Weights of a small audio embedding model.
Training: adamw at rate 0.0013, held-out accuracy 98%.
Data: 78125 training examples, 25.2 epochs.
Rows from block 4 of a small audio embedding model, named by matrix and row number. Rows with one number belong to one neuron. Each number is 200 + 40 x the weight over its row's rms, rounded and kept within 0 to 999. All counts start at 0.
After each neuron's rows are labels from the 100 clips, of 14848, where the neuron reaches its highest value: "responds to" is what is common among them. Only what is clearly more common there than usual is listed. The data: struck, bounced, scraped and rolled objects made by modal synthesis. In brackets: how many of the 100.
# fc1: MLP up (model.blocks.4.mlp.fc1.weight, 640x160), inputs 0-159
# fc2: MLP down (model.blocks.4.mlp.fc2.weight, 160x640, transposed), outputs 0-159

fc1.600,108,253,174,177,186,199,183,152,232,183,244,128,164,240,268,227,199,202,200,162,198,234,105,180,228,263,158,261,184,223,194,280,238,153,246,237,193,214,186,194,198,162,132,175,159,189,153,206,251,284,205,155,160,194,181,161,245,273,239,150,157,141,167,153,238,139,221,264,190,159,185,116,195,176,194,180,134,232,209,205,214,244,165,260,244,195,229,192,248,172,201,184,248,236,164,188,246,82,254,238,168,135,267,191,185,158,254,255,180,178,212,164,170,147,165,227,173,130,195,154,156,199,221,169,198,161,205,233,243,221,194,187,226,195,206,205,223,226,219,231,155,266,234,184,248,170,178,136,212,203,219,236,232,247,210,161,249,262,179,147
fc2.600,189,180,231,281,180,205,190,225,275,227,268,195,215,196,182,225,193,128,211,281,161,197,236,230,173,197,235,188,231,233,295,156,230,278,165,173,197,130,134,275,131,203,190,167,180,214,232,223,205,195,175,239,205,204,185,266,222,220,118,213,298,180,172,201,125,148,242,200,202,205,163,204,215,211,206,190,141,209,232,212,222,172,195,207,223,151,139,186,230,240,194,173,255,179,186,274,211,213,196,175,174,205,241,154,211,226,210,229,182,208,203,126,154,165,159,226,271,212,176,214,166,232,226,242,150,145,241,183,192,190,254,221,233,230,142,154,145,257,274,199,247,176,256,226,177,191,256,178,173,179,224,252,169,40,239,181,183,225,182,133
responds to: one hit (67); small (66)

fc1.202,242,128,230,190,188,204,227,252,219,208,148,141,197,223,244,207,158,155,227,249,180,161,186,218,184,202,208,147,241,215,134,147,248,185,196,298,191,200,256,212,84,172,291,160,233,172,163,229,199,189,243,178,183,212,142,191,262,153,249,207,222,237,153,226,249,229,229,224,196,198,214,186,223,177,259,160,232,200,216,202,221,178,146,251,202,182,232,171,177,189,235,159,226,208,206,152,214,290,177,143,188,278,191,141,220,149,178,200,236,262,167,158,154,202,203,209,180,216,228,139,187,111,238,160,208,129,275,152,228,238,224,137,208,269,196,206,186,216,136,170,209,145,225,212,249,236,164,244,215,188,203,199,262,143,211,202,94,218,113,256
fc2.202,203,132,214,221,217,229,261,219,109,185,206,240,272,191,175,122,157,238,248,181,240,225,178,205,182,176,199,146,272,215,206,171,174,188,167,211,171,300,200,117,210,171,201,198,172,245,153,228,245,237,224,168,202,180,140,228,255,202,184,154,149,191,167,216,155,196,212,198,244,171,195,189,237,182,302,202,191,254,169,214,207,193,198,163,268,237,156,159,332,211,234,181,202,188,149,190,162,156,144,225,158,181,212,212,272,286,231,199,213,197,241,179,229,160,181,221,124,247,200,232,197,204,256,199,162,186,262,232,192,227,214,192,184,150,220,226,161,271,192,194,189,186,289,232,198,143,194,199,200,190,192,139,207,311,155,193,120,286,173,221
responds to: repeated hits (64); plastic-like damping (45)

fc1.538,169,246,231,203,201,184,171,207,143,251,249,126,206,208,225,174,240,137,238,190,233,155,172,170,218,228,244,226,279,253,155,215,218,188,152,152,224,203,211,177,204,293,234,199,187,255,133,177,240,251,241,248,131,182,259,214,276,154,236,156,239,150,165,212,246,146,243,207,169,183,186,136,204,181,230,147,192,245,230,217,245,187,216,192,181,167,259,236,233,232,210,173,174,195,192,229,248,174,270,198,247,181,206,250,179,255,141,219,236,177,250,223,218,251,138,255,266,198,231,208,184,247,185,209,209,235,201,236,234,127,242,247,241,220,235,165,253,167,286,205,158,183,223,121,141,281,241,132,203,134,142,202,150,191,210,169,221,261,247,152
fc2.538,216,260,160,153,269,154,187,165,131,160,204,241,149,214,260,192,263,180,182,194,247,185,266,160,201,231,182,220,196,280,284,194,182,193,236,181,197,257,194,115,238,203,160,196,207,222,173,246,129,190,167,190,185,161,201,246,176,205,186,172,192,247,170,168,184,215,121,158,174,241,169,143,235,172,102,178,268,202,196,156,171,205,194,184,187,227,216,221,233,160,192,266,206,196,175,265,191,200,169,298,201,175,242,241,216,269,184,196,239,264,282,249,194,129,278,171,173,195,183,238,227,207,140,226,210,241,227,167,195,153,251,260,190,161,215,155,165,149,239,207,207,132,209,187,222,169,241,119,224,200,210,123,181,289,156,240,254,210,221,158
responds to: one hit (40)

fc1.443,129,188,229,209,259,144,188,199,208,195,271,200,157,222,166,187,228,190,199,179,245,204,205,234,167,228,251,191,230,249,285,216,171,150,247,138,128,251,163,151,238,141,186,168,202,227,132,139,202,262,262,209,206,171,199,215,210,170,210,173,201,136,260,212,166,215,234,182,180,228,252,179,162,241,228,159,141,169,159,200,240,261,204,240,132,169,164,244,182,162,164,170,147,167,235,189,236,124,181,253,216,153,151,156,155,163,273,140,266,145,299,178,204,151,182,237,218,160,204,249,124,231,172,174,177,208,185,226,137,161,232,180,243,221,250,152,133,159,214,264,196,179,279,161,185,238,194,208,251,243,167,227,196,167,197,183,165,219,217,118
fc2.443,266,246,173,174,170,153,203,168,241,202,124,210,231,235,204,285,244,182,166,124,231,159,284,200,209,233,189,188,124,251,193,205,186,248,218,155,211,144,240,238,175,182,196,207,227,159,189,206,201,161,170,222,156,216,287,191,190,186,175,207,199,185,241,203,221,230,112,167,151,226,222,316,182,213,167,307,275,202,198,242,181,228,221,239,238,215,278,199,196,129,192,197,232,193,165,211,276,117,266,172,210,178,194,213,183,144,145,127,186,222,147,201,190,230,268,233,232,233,179,222,241,170,201,157,242,173,117,196,206,227,156,233,229,180,175,236,246,239,189,139,197,215,150,276,203,159,159,163,166,207,207,261,230,160,270,194,232,156,225,172
responds to: one hit (61); rubber-like damping (53)

fc1.572,248,195,268,222,223,207,188,167,191,155,182,179,249,142,167,194,140,237,153,166,262,214,184,179,146,150,224,266,203,172,182,160,229,251,229,235,257,259,137,185,222,139,178,169,200,248,176,155,237,216,254,202,220,250,140,166,164,264,213,223,255,142,217,228,169,178,242,193,219,109,236,142,190,230,184,149,239,202,230,253,245,208,192,203,152,187,227,172,179,149,185,257,207,234,254,141,273,211,262,159,147,193,211,151,184,239,193,166,197,233,140,200,172,147,123,171,286,176,220,209,265,219,146,149,125,206,190,207,220,146,218,207,157,239,233,205,239,174,266,268,139,130,226,174,243,200,154,144,159,186,173,225,219,181,244,115,222,185,256,204
fc2.572,125,130,181,178,157,176,266,207,103,191,186,210,214,229,220,164,151,202,308,200,223,201,118,212,206,205,262,214,184,142,205,202,184,138,215,181,194,243,243,163,170,203,213,205,169,203,212,138,226,248,220,204,148,272,195,150,220,175,297,176,239,174,227,235,219,229,225,237,144,180,182,274,175,200,160,193,234,210,154,182,220,153,258,145,186,159,263,152,236,217,158,147,163,211,264,157,136,203,194,117,215,180,164,203,237,166,240,100,185,195,104,194,252,206,215,252,173,188,265,175,205,242,130,205,192,181,172,238,210,151,156,206,186,258,219,225,274,196,174,215,178,215,145,192,258,178,165,180,155,253,184,238,164,289,201,208,196,183,165,253
responds to: hard striker (82); clamped rod (68)

fc1.449,184,193,265,149,253,190,168,170,200,133,113,227,234,282,184,238,144,178,188,206,197,218,239,130,180,173,272,235,176,166,166,255,261,258,192,243,232,178,159,160,183,258,141,194,173,242,204,184,199,140,171,225,237,260,235,174,126,260,171,225,186,237,138,244,222,152,165,229,218,210,194,180,262,196,213,204,253,241,212,188,228,210,125,138,212,139,249,148,213,220,181,206,157,203,164,211,230,210,262,255,216,161,141,160,251,213,166,148,146,137,229,171,174,261,167,159,196,244,214,148,160,180,242,180,185,233,167,211,286,223,150,247,183,234,179,216,263,223,252,144,168,143,159,218,176,151,222,151,226,197,115,246,190,208,224,255,252,140,186,214
fc2.449,175,162,169,182,210,213,241,160,166,195,226,200,171,205,257,144,64,275,224,253,166,243,180,200,193,216,161,147,271,199,147,163,161,132,173,193,189,244,257,186,200,273,291,242,213,187,148,238,209,202,180,244,247,260,240,177,184,181,213,195,193,128,229,153,241,197,223,161,232,244,187,163,206,225,152,139,184,187,164,178,196,174,237,192,194,207,195,192,263,135,127,234,219,208,130,202,147,197,217,228,140,193,192,214,167,200,278,253,196,201,246,199,109,168,166,158,225,241,134,265,179,171,263,159,174,226,259,217,213,232,234,257,194,201,154,278,103,233,222,176,185,249,218,219,235,159,172,147,232,214,235,138,245,192,188,151,227,231,202,236
responds to: repeated hits (82); rubber-like damping (40)

fc1.291,183,144,165,235,261,218,180,228,283,153,206,245,241,149,204,208,230,193,171,206,147,143,226,184,177,177,274,255,194,203,173,148,179,146,271,193,188,252,171,179,233,205,240,145,138,199,192,221,155,272,151,168,266,242,235,147,207,143,123,173,241,212,169,185,162,177,173,208,185,157,264,165,282,180,133,229,250,249,188,266,170,228,257,176,174,231,187,223,160,209,187,231,256,191,146,214,224,138,178,254,186,195,140,224,129,239,122,142,262,173,197,166,170,172,149,200,174,227,164,175,183,150,244,161,136,208,240,144,205,165,160,250,174,173,231,219,154,248,155,197,207,235,182,156,246,180,215,139,262,204,238,151,234,238,144,185,187,255,180,261
fc2.291,215,276,190,245,243,235,210,140,142,141,215,230,206,243,175,224,216,185,233,173,191,128,152,240,153,230,196,224,229,182,236,237,208,244,217,192,173,260,155,195,207,275,273,178,224,333,187,251,238,143,180,188,240,220,205,176,219,197,171,189,193,236,165,249,205,205,196,185,200,206,210,270,108,182,185,175,212,242,133,203,196,198,172,161,207,287,224,250,243,185,132,173,185,216,122,244,135,210,225,225,144,213,208,177,250,229,225,139,129,190,187,176,203,193,213,216,235,258,139,230,196,217,208,176,149,172,185,189,261,236,147,200,183,196,189,221,241,264,198,276,118,174,256,117,272,122,200,141,171,171,222,145,250,243,165,187,259,221,174,217
responds to: hard striker (81); repeated hits (76)

fc1.451,220,192,226,158,281,200,275,170,260,134,250,193,191,212,203,176,191,265,177,201,158,138,230,242,186,200,172,149,168,164,214,270,258,242,211,118,231,237,246,212,159,186,173,231,268,251,191,231,231,183,275,197,216,228,203,250,196,260,233,171,160,192,187,133,144,148,138,146,223,236,237,250,162,130,150,147,233,206,197,165,149,230,202,253,161,258,222,221,286,248,286,230,221,154,151,151,175,213,225,169,172,256,232,132,201,194,160,180,194,232,191,217,211,194,156,133,263,185,158,224,249,155,189,159,188,211,266,244,194,164,210,248,193,209,250,176,245,163,174,169,188,135,159,228,237,175,214,207,178,238,263,235,170,263,209,275,252,204,181,233
fc2.451,208,226,255,143,221,211,223,244,219,195,133,239,206,213,238,238,178,197,221,217,196,243,174,216,246,222,162,141,205,170,223,268,243,252,203,260,194,255,227,207,180,171,296,161,129,202,158,298,130,125,224,187,263,236,176,175,149,201,189,169,173,187,176,126,208,232,209,194,232,114,212,248,201,170,238,240,196,216,137,212,241,222,81,221,251,222,133,250,232,169,220,203,188,221,212,192,186,165,225,232,211,148,164,183,214,175,184,278,150,250,237,295,156,142,275,169,180,173,196,168,198,166,175,164,245,226,226,182,197,171,143,201,145,223,191,239,235,244,144,176,194,212,179,152,226,163,173,207,282,191,142,115,256,247,201,233,217,179,206,151
responds to: repeated hits (75); rubber-like damping (46)

fc1.43,123,164,223,230,237,154,206,169,177,189,293,253,180,162,233,185,159,246,227,195,231,247,195,175,187,202,203,157,212,168,297,217,238,251,235,147,228,175,175,248,198,176,155,279,143,245,198,248,220,208,217,252,231,180,208,133,228,146,172,162,145,215,175,180,117,212,203,189,171,180,143,239,227,190,88,213,153,161,203,208,156,142,163,213,147,197,177,190,237,156,238,238,196,134,234,169,215,141,166,301,180,239,238,195,240,184,254,261,180,157,244,201,242,240,272,196,215,231,234,251,246,247,270,210,198,163,233,225,143,245,238,196,236,138,176,198,124,214,149,184,231,276,187,226,256,174,197,193,193,210,218,203,167,165,171,282,212,149,236,216
fc2.43,263,207,236,208,151,239,217,234,222,259,222,162,227,177,181,181,170,211,196,267,181,261,162,236,184,198,242,208,166,114,104,166,234,162,177,260,235,184,239,220,132,193,269,217,191,264,167,236,196,202,192,221,185,256,154,181,264,200,277,233,215,173,188,270,238,155,271,173,198,189,268,156,196,224,218,210,167,178,172,196,184,144,180,220,163,167,247,254,109,216,161,175,242,211,238,120,168,327,234,113,178,212,216,182,198,184,265,254,224,206,129,237,127,175,113,197,201,213,162,130,184,219,193,201,227,233,228,222,202,206,177,158,226,241,151,185,210,138,207,174,211,202,209,159,169,229,183,248,215,150,205,195,201,160,257,126,264,221,169,225
responds to: clamped rod (54)

fc1.37,205,181,155,241,143,197,239,233,152,144,271,226,214,146,257,193,157,272,230,192,224,259,258,180,218,165,215,266,190,220,228,160,120,211,172,153,173,161,237,194,119,201,150,214,155,149,242,157,258,139,179,151,216,168,227,220,244,224,135,195,184,150,159,176,234,211,240,134,173,149,245,231,191,204,218,261,202,169,202,265,249,183,256,153,216,180,244,174,220,178,230,220,190,249,253,217,264,170,184,184,257,137,261,193,230,117,176,143,212,153,217,211,189,246,140,231,209,188,126,133,157,195,226,131,163,268,159,197,169,258,265,208,205,175,232,239,143,141,225,175,212,234,255,163,200,160,233,231,181,234,203,142,173,206,205,248,206,231,274,181
fc2.37,162,193,212,125,169,239,131,145,151,238,210,215,201,194,191,260,163,104,200,236,239,158,156,202,196,216,167,169,232,192,179,204,211,253,195,185,164,197,138,139,188,174,170,250,231,207,104,199,226,182,267,181,215,197,185,220,203,256,224,174,197,213,144,223,203,193,196,216,215,223,187,213,172,139,240,114,205,226,237,210,165,266,212,176,172,173,140,163,154,222,173,239,278,251,209,266,201,188,236,217,230,257,225,254,285,271,231,109,230,59,200,206,196,143,165,241,215,257,223,234,251,156,220,177,210,175,219,244,176,189,282,167,135,158,232,143,157,199,212,237,197,235,208,228,250,222,224,251,204,136,174,193,145,204,165,221,176,277,206,151
responds to: repeated hits (57)

fc1.489,151,135,239,219,200,240,234,160,260,202,221,205,198,146,140,184,189,272,204,247,250,209,200,232,237,230,250,227,215,128,253,259,249,237,207,272,245,241,225,242,213,169,156,228,221,226,261,199,158,253,243,210,245,159,137,123,129,199,266,186,244,191,226,185,231,264,307,232,204,202,236,168,202,212,218,134,260,194,222,216,223,167,200,207,156,267,232,210,210,171,228,266,215,171,138,216,195,146,246,235,117,227,179,226,159,159,186,182,182,140,190,153,137,232,201,184,212,210,220,210,171,223,221,218,152,198,238,221,172,200,152,244,266,242,159,253,172,242,175,256,275,241,269,187,257,136,192,199,139,233,167,220,165,211,146,212,136,207,199,263
fc2.489,203,257,227,215,202,172,213,194,288,262,215,149,169,151,203,210,184,258,138,238,195,235,197,204,197,213,217,208,134,195,133,186,231,170,213,243,227,96,213,263,119,178,244,181,139,214,237,234,204,181,217,233,189,214,248,148,190,173,215,215,188,184,224,202,188,168,262,211,186,182,222,170,222,200,104,245,222,145,173,207,200,196,186,184,184,198,192,265,101,214,183,221,227,195,242,120,246,278,224,217,156,205,172,144,157,126,241,297,290,201,141,210,173,178,203,152,234,245,227,117,169,188,183,204,216,268,157,174,197,198,192,199,247,223,183,172,178,117,182,218,210,231,142,214,201,248,148,169,199,167,205,255,149,81,258,209,242,143,182,175
responds to: hard striker (89); one hit (52)

fc1.591,249,155,138,127,267,195,105,221,213,246,227,185,184,162,163,154,221,204,154,229,253,201,184,258,211,203,235,215,199,246,165,103,156,190,145,193,155,196,183,162,113,180,149,254,191,193,166,215,176,217,198,177,213,255,294,195,261,245,181,255,188,219,150,165,198,205,178,162,235,197,172,194,189,291,211,220,171,174,233,203,219,217,237,167,248,176,262,311,183,195,188,226,222,153,199,192,154,251,218,137,265,194,198,158,261,164,267,158,219,261,199,238,214,246,168,135,195,248,207,171,139,185,176,236,212,158,176,263,175,210,206,190,173,280,187,135,165,202,233,148,167,222,224,261,205,243,233,267,216,158,168,205,208,207,141,170,149,254,138,228
fc2.591,202,189,214,140,213,196,171,192,298,263,169,199,194,232,245,249,96,199,224,204,231,235,201,182,156,203,178,169,218,187,127,164,129,217,217,206,215,126,208,297,115,208,211,221,189,219,202,214,195,191,207,240,186,234,306,198,182,175,219,169,137,161,214,183,169,180,172,165,172,205,218,241,155,191,193,156,186,179,193,175,203,168,241,256,155,154,259,281,132,180,142,208,219,190,273,158,261,260,241,214,188,186,167,184,218,152,260,149,214,191,155,218,233,204,158,200,288,180,188,192,180,209,167,172,239,241,189,223,180,211,215,196,228,252,219,214,195,168,181,149,113,210,130,223,165,268,212,264,185,225,217,133,213,122,316,159,239,125,192,228
responds to: clamped rod (29)

fc1.342,168,227,156,219,204,198,185,245,235,216,154,200,187,146,153,179,170,244,212,299,227,235,148,221,202,205,203,221,205,123,110,187,198,182,139,275,198,163,228,216,143,191,228,217,198,161,206,220,179,236,254,149,221,195,173,212,263,211,229,193,269,131,155,159,217,195,168,247,217,147,253,195,207,215,215,118,236,159,219,175,246,207,191,232,160,171,146,136,186,167,262,180,211,181,208,176,156,251,176,201,170,268,209,144,272,147,261,246,190,180,160,168,147,198,222,262,231,203,274,120,176,171,212,240,164,139,203,210,144,201,189,189,259,202,123,202,189,158,200,239,206,267,167,258,289,263,231,262,218,198,204,209,178,237,238,269,136,212,156,282
fc2.342,213,249,145,212,177,202,199,181,259,218,243,188,179,215,203,202,237,237,204,233,148,192,203,214,228,216,227,272,186,166,189,214,243,164,237,212,237,123,245,281,225,246,219,157,214,192,222,159,138,199,187,228,211,220,193,169,171,179,253,220,257,164,239,209,271,228,263,184,129,206,237,141,194,207,125,197,225,170,193,191,146,197,182,228,126,142,239,213,133,175,149,173,156,210,230,183,231,302,222,161,221,190,212,232,123,111,202,288,200,224,136,255,82,233,221,175,189,179,207,134,202,220,203,218,234,254,180,179,228,165,171,184,159,239,169,141,203,117,195,187,245,197,177,127,148,240,176,178,233,185,208,288,176,126,238,214,271,133,214,227
responds to: one hit (65)

fc1.365,222,267,210,215,235,211,228,194,208,158,156,261,279,128,144,219,121,212,236,187,262,268,196,222,138,219,201,231,246,201,108,175,220,231,146,255,202,247,171,188,181,192,132,196,179,225,218,190,170,134,253,145,156,240,181,174,191,193,233,234,177,236,247,250,191,261,201,203,228,228,197,193,231,191,151,233,174,142,247,172,181,171,160,226,202,245,163,188,236,237,222,242,251,225,267,147,227,210,207,141,208,135,137,251,227,141,241,148,192,161,245,175,235,237,253,227,187,233,241,224,181,129,173,219,161,257,169,222,209,177,227,165,225,267,204,297,170,222,209,163,134,244,245,121,269,213,169,260,258,223,161,174,270,233,224,220,225,156,235,227
fc2.365,184,209,169,223,187,175,178,239,183,171,225,242,176,203,181,130,263,260,215,228,136,265,206,156,160,230,162,157,205,209,176,212,156,121,224,205,216,144,267,211,238,198,225,150,148,240,180,192,247,169,219,141,254,138,117,160,177,140,205,207,235,218,221,241,243,179,185,209,225,214,202,79,213,197,218,206,186,213,237,224,192,243,232,140,202,273,274,213,195,211,172,194,221,195,259,248,173,254,178,145,182,227,202,245,154,247,193,276,208,289,181,280,151,139,157,214,156,258,148,165,119,226,133,138,193,241,189,198,232,222,173,133,208,225,156,168,173,118,181,245,237,250,258,203,260,180,194,173,216,156,156,189,234,182,257,217,201,149,188,173
responds to: hard striker (97); repeated hits (49)

fc1.190,249,199,216,252,162,244,191,184,196,217,231,158,257,214,213,169,250,188,168,242,182,254,211,269,243,158,116,219,263,201,131,154,124,180,227,176,204,144,206,232,208,241,188,200,234,121,205,169,207,262,302,148,244,252,192,227,241,202,175,207,169,144,206,214,168,215,208,143,248,233,218,208,239,260,182,226,196,155,217,152,180,164,187,147,200,202,207,127,266,231,168,173,250,225,156,165,204,238,259,156,207,263,142,161,257,268,239,238,149,175,163,200,183,151,146,230,216,218,125,159,192,154,117,218,249,152,260,221,198,197,256,218,208,192,204,161,133,175,232,189,163,166,169,136,163,188,169,169,139,255,286,251,193,171,234,212,220,161,158,166
fc2.190,230,173,178,190,215,211,199,214,166,240,267,207,197,215,235,215,106,273,225,158,223,218,204,169,193,183,194,187,224,187,137,148,165,222,215,198,167,191,242,193,176,196,188,224,294,146,168,201,219,209,217,238,157,207,333,96,217,198,220,152,127,200,231,112,176,223,164,205,194,226,155,207,204,212,151,194,176,137,234,233,234,222,266,224,163,177,205,215,268,203,182,176,204,238,213,148,232,129,242,195,199,200,274,214,241,181,200,212,209,159,206,169,176,255,206,250,196,175,219,199,216,211,175,197,261,181,119,253,214,184,115,231,263,179,200,288,234,247,89,145,134,215,142,248,177,235,166,186,124,236,209,131,227,233,210,212,195,207,239,290
responds to: repeated hits (85); small (65)

fc1.255,153,167,196,236,226,218,180,259,153,144,222,204,191,192,205,246,224,155,212,273,140,194,259,238,189,180,162,261,197,291,172,219,181,177,210,248,146,146,241,178,150,241,240,123,140,151,171,208,264,260,201,138,216,157,209,210,193,213,154,149,280,254,145,178,158,208,230,124,288,149,145,174,226,159,178,215,189,172,247,170,223,246,189,173,258,185,210,176,205,264,178,230,129,262,191,139,221,196,200,200,186,247,153,158,256,214,165,187,205,198,253,181,212,157,176,213,213,237,171,245,199,175,146,148,141,199,197,217,214,266,235,161,142,137,199,255,243,149,112,178,148,154,250,193,159,230,212,147,244,210,217,180,183,162,248,147,200,229,266,200
fc2.255,190,216,212,160,221,261,161,200,240,214,172,221,179,201,221,217,234,237,215,210,194,213,202,154,254,256,167,197,230,162,232,220,135,243,197,189,269,160,171,215,211,103,232,203,151,226,194,156,253,198,233,176,181,285,256,225,144,235,167,226,275,217,136,190,179,150,197,213,198,228,232,226,209,203,53,214,127,146,235,208,198,158,187,243,171,162,200,157,184,159,219,200,168,184,231,157,240,141,185,196,174,207,194,181,272,151,200,236,134,152,144,220,141,286,189,227,214,170,272,195,181,189,186,185,133,185,163,250,214,253,195,205,193,187,212,260,218,185,171,267,130,165,154,277,230,257,279,302,234,190,221,227,151,142,234,229,232,233,164,225
responds to: hard striker (86); repeated hits (53)

fc1.333,165,210,244,194,234,244,162,249,182,164,176,204,162,172,169,239,240,142,245,245,213,217,199,197,241,198,176,195,259,271,246,260,157,263,153,220,205,230,235,213,138,220,165,214,186,268,219,154,158,227,231,237,155,223,199,271,226,174,255,185,182,181,130,227,200,176,116,201,208,265,230,171,157,251,234,142,147,240,255,150,230,248,140,245,155,145,196,170,180,151,231,240,239,260,223,169,138,232,231,257,156,236,235,181,252,192,254,129,163,139,178,207,214,194,187,244,236,170,148,267,207,261,213,270,182,243,236,215,239,245,276,198,265,210,254,213,240,239,255,158,241,192,186,264,261,208,241,154,184,199,155,213,144,215,179,207,249,143,214,243
fc2.333,195,181,116,154,196,153,245,163,238,263,227,139,195,229,187,174,215,256,194,274,150,246,207,146,185,230,174,182,157,189,151,228,195,148,179,157,158,240,155,204,206,216,197,199,202,226,156,226,151,228,218,245,184,128,249,214,196,115,219,135,228,191,207,138,263,258,204,197,170,165,223,117,234,176,180,185,195,152,178,224,178,158,212,154,215,220,299,155,204,219,158,240,180,143,198,149,229,235,236,282,296,168,280,282,204,214,227,196,279,210,194,211,217,170,219,162,164,176,158,218,254,241,204,196,194,253,238,177,225,152,237,211,160,191,186,143,167,115,212,154,187,259,157,219,176,237,82,195,251,172,196,182,186,195,229,177,204,148,193,133
responds to: repeated hits (62)

fc1.0,160,237,247,149,171,215,192,161,212,177,183,129,244,202,235,232,182,222,218,164,246,223,127,137,209,212,247,169,218,226,194,257,176,239,207,148,137,202,213,245,194,196,175,262,141,214,247,159,181,206,198,262,209,239,200,111,149,215,268,252,108,198,212,267,184,167,165,273,153,193,125,193,281,207,242,251,198,146,132,190,173,134,255,233,169,149,199,243,173,216,172,229,253,224,165,188,148,258,192,197,220,237,242,188,232,158,201,228,161,200,151,199,228,215,200,233,162,209,237,244,179,243,287,182,211,161,153,173,286,186,139,226,240,267,128,199,166,217,221,214,258,212,252,159,165,169,147,176,196,214,248,226,147,125,214,222,208,255,141,219
fc2.0,156,208,116,247,162,160,154,224,198,240,185,149,213,241,207,169,143,191,159,148,201,160,191,190,191,227,224,164,248,225,110,142,171,163,166,208,213,170,265,267,214,221,210,232,223,98,100,225,196,174,227,299,252,234,163,217,166,260,272,244,187,129,274,138,201,211,105,263,197,217,180,202,270,153,220,168,170,194,167,169,207,168,175,234,232,267,192,195,165,180,125,161,222,187,197,190,199,230,158,196,124,179,243,175,166,227,231,197,153,214,232,163,154,167,173,211,178,239,154,221,186,222,252,167,185,272,186,227,185,143,151,211,105,242,149,250,253,178,241,194,197,212,163,169,228,159,211,234,222,217,201,161,169,209,194,199,159,186,189,272
responds to: repeated hits (66); plastic-like damping (36)

fc1.112,231,213,241,125,230,257,154,190,184,187,122,184,170,214,238,265,226,185,184,213,221,195,229,211,209,143,206,157,200,260,250,104,154,214,145,189,221,197,166,170,188,239,170,197,170,198,263,173,123,191,153,240,170,290,181,266,195,174,151,203,259,237,162,213,154,110,194,195,289,159,246,186,174,230,225,192,195,155,208,166,159,215,147,154,207,118,212,281,170,229,219,167,200,203,212,174,149,209,261,184,228,170,197,210,196,214,231,126,235,161,181,182,193,202,205,236,261,172,203,259,142,218,141,255,246,239,186,301,171,227,264,172,212,237,202,159,141,237,261,213,192,152,200,201,179,260,164,261,234,244,132,104,169,219,199,197,229,222,167,179
fc2.112,170,210,173,139,202,180,182,190,226,183,209,188,171,202,228,174,193,247,172,221,172,227,175,169,156,231,194,214,172,198,137,203,146,142,203,168,250,155,258,221,223,248,235,202,221,225,154,216,132,167,170,273,161,224,183,219,207,145,240,157,188,217,203,165,301,210,204,130,179,214,238,113,181,221,167,209,247,158,219,147,178,216,190,231,159,186,277,211,155,198,213,224,191,218,274,117,254,293,273,212,243,163,208,259,135,173,213,200,211,263,171,322,197,184,184,149,150,205,146,180,209,240,171,149,227,294,129,164,230,169,151,176,214,230,222,203,205,166,187,159,202,191,192,107,135,230,176,186,271,202,244,187,207,227,268,186,254,132,241,155
responds to: one hit (63); rubber-like damping (54)

fc1.534,186,217,214,238,131,163,128,223,159,213,224,193,174,170,201,170,230,135,246,193,256,173,203,231,232,264,202,227,153,260,263,187,200,231,232,160,258,227,186,175,322,223,181,253,220,164,237,110,185,114,185,203,254,180,239,212,204,195,207,167,212,169,249,214,157,141,220,177,201,233,202,171,169,265,173,185,188,228,236,159,158,230,190,172,180,229,171,228,207,179,193,213,162,275,187,207,202,159,187,277,267,185,179,274,186,167,184,152,158,159,172,233,170,217,187,171,205,247,129,202,248,285,207,174,211,197,143,186,138,153,186,270,207,242,279,205,151,216,282,194,262,162,237,140,152,203,143,198,229,247,242,198,140,250,173,203,277,132,214,143
fc2.534,179,282,215,186,183,218,207,195,257,181,246,132,155,260,247,218,247,216,140,247,200,168,248,227,188,235,177,266,170,192,250,205,201,187,220,182,226,112,197,267,204,238,233,143,254,170,247,162,145,206,179,236,189,269,246,221,173,196,206,243,273,166,234,187,251,193,251,180,101,212,219,166,171,229,177,202,152,158,168,162,161,168,196,215,154,117,179,182,103,167,187,189,167,220,245,164,233,221,300,182,276,186,267,225,199,149,216,258,166,179,244,205,149,217,175,174,237,123,167,160,205,236,222,228,191,213,172,211,208,200,187,187,214,201,188,140,193,166,241,211,195,212,172,199,123,287,237,220,228,186,232,290,172,126,281,173,239,156,232,171
responds to: one hit (70)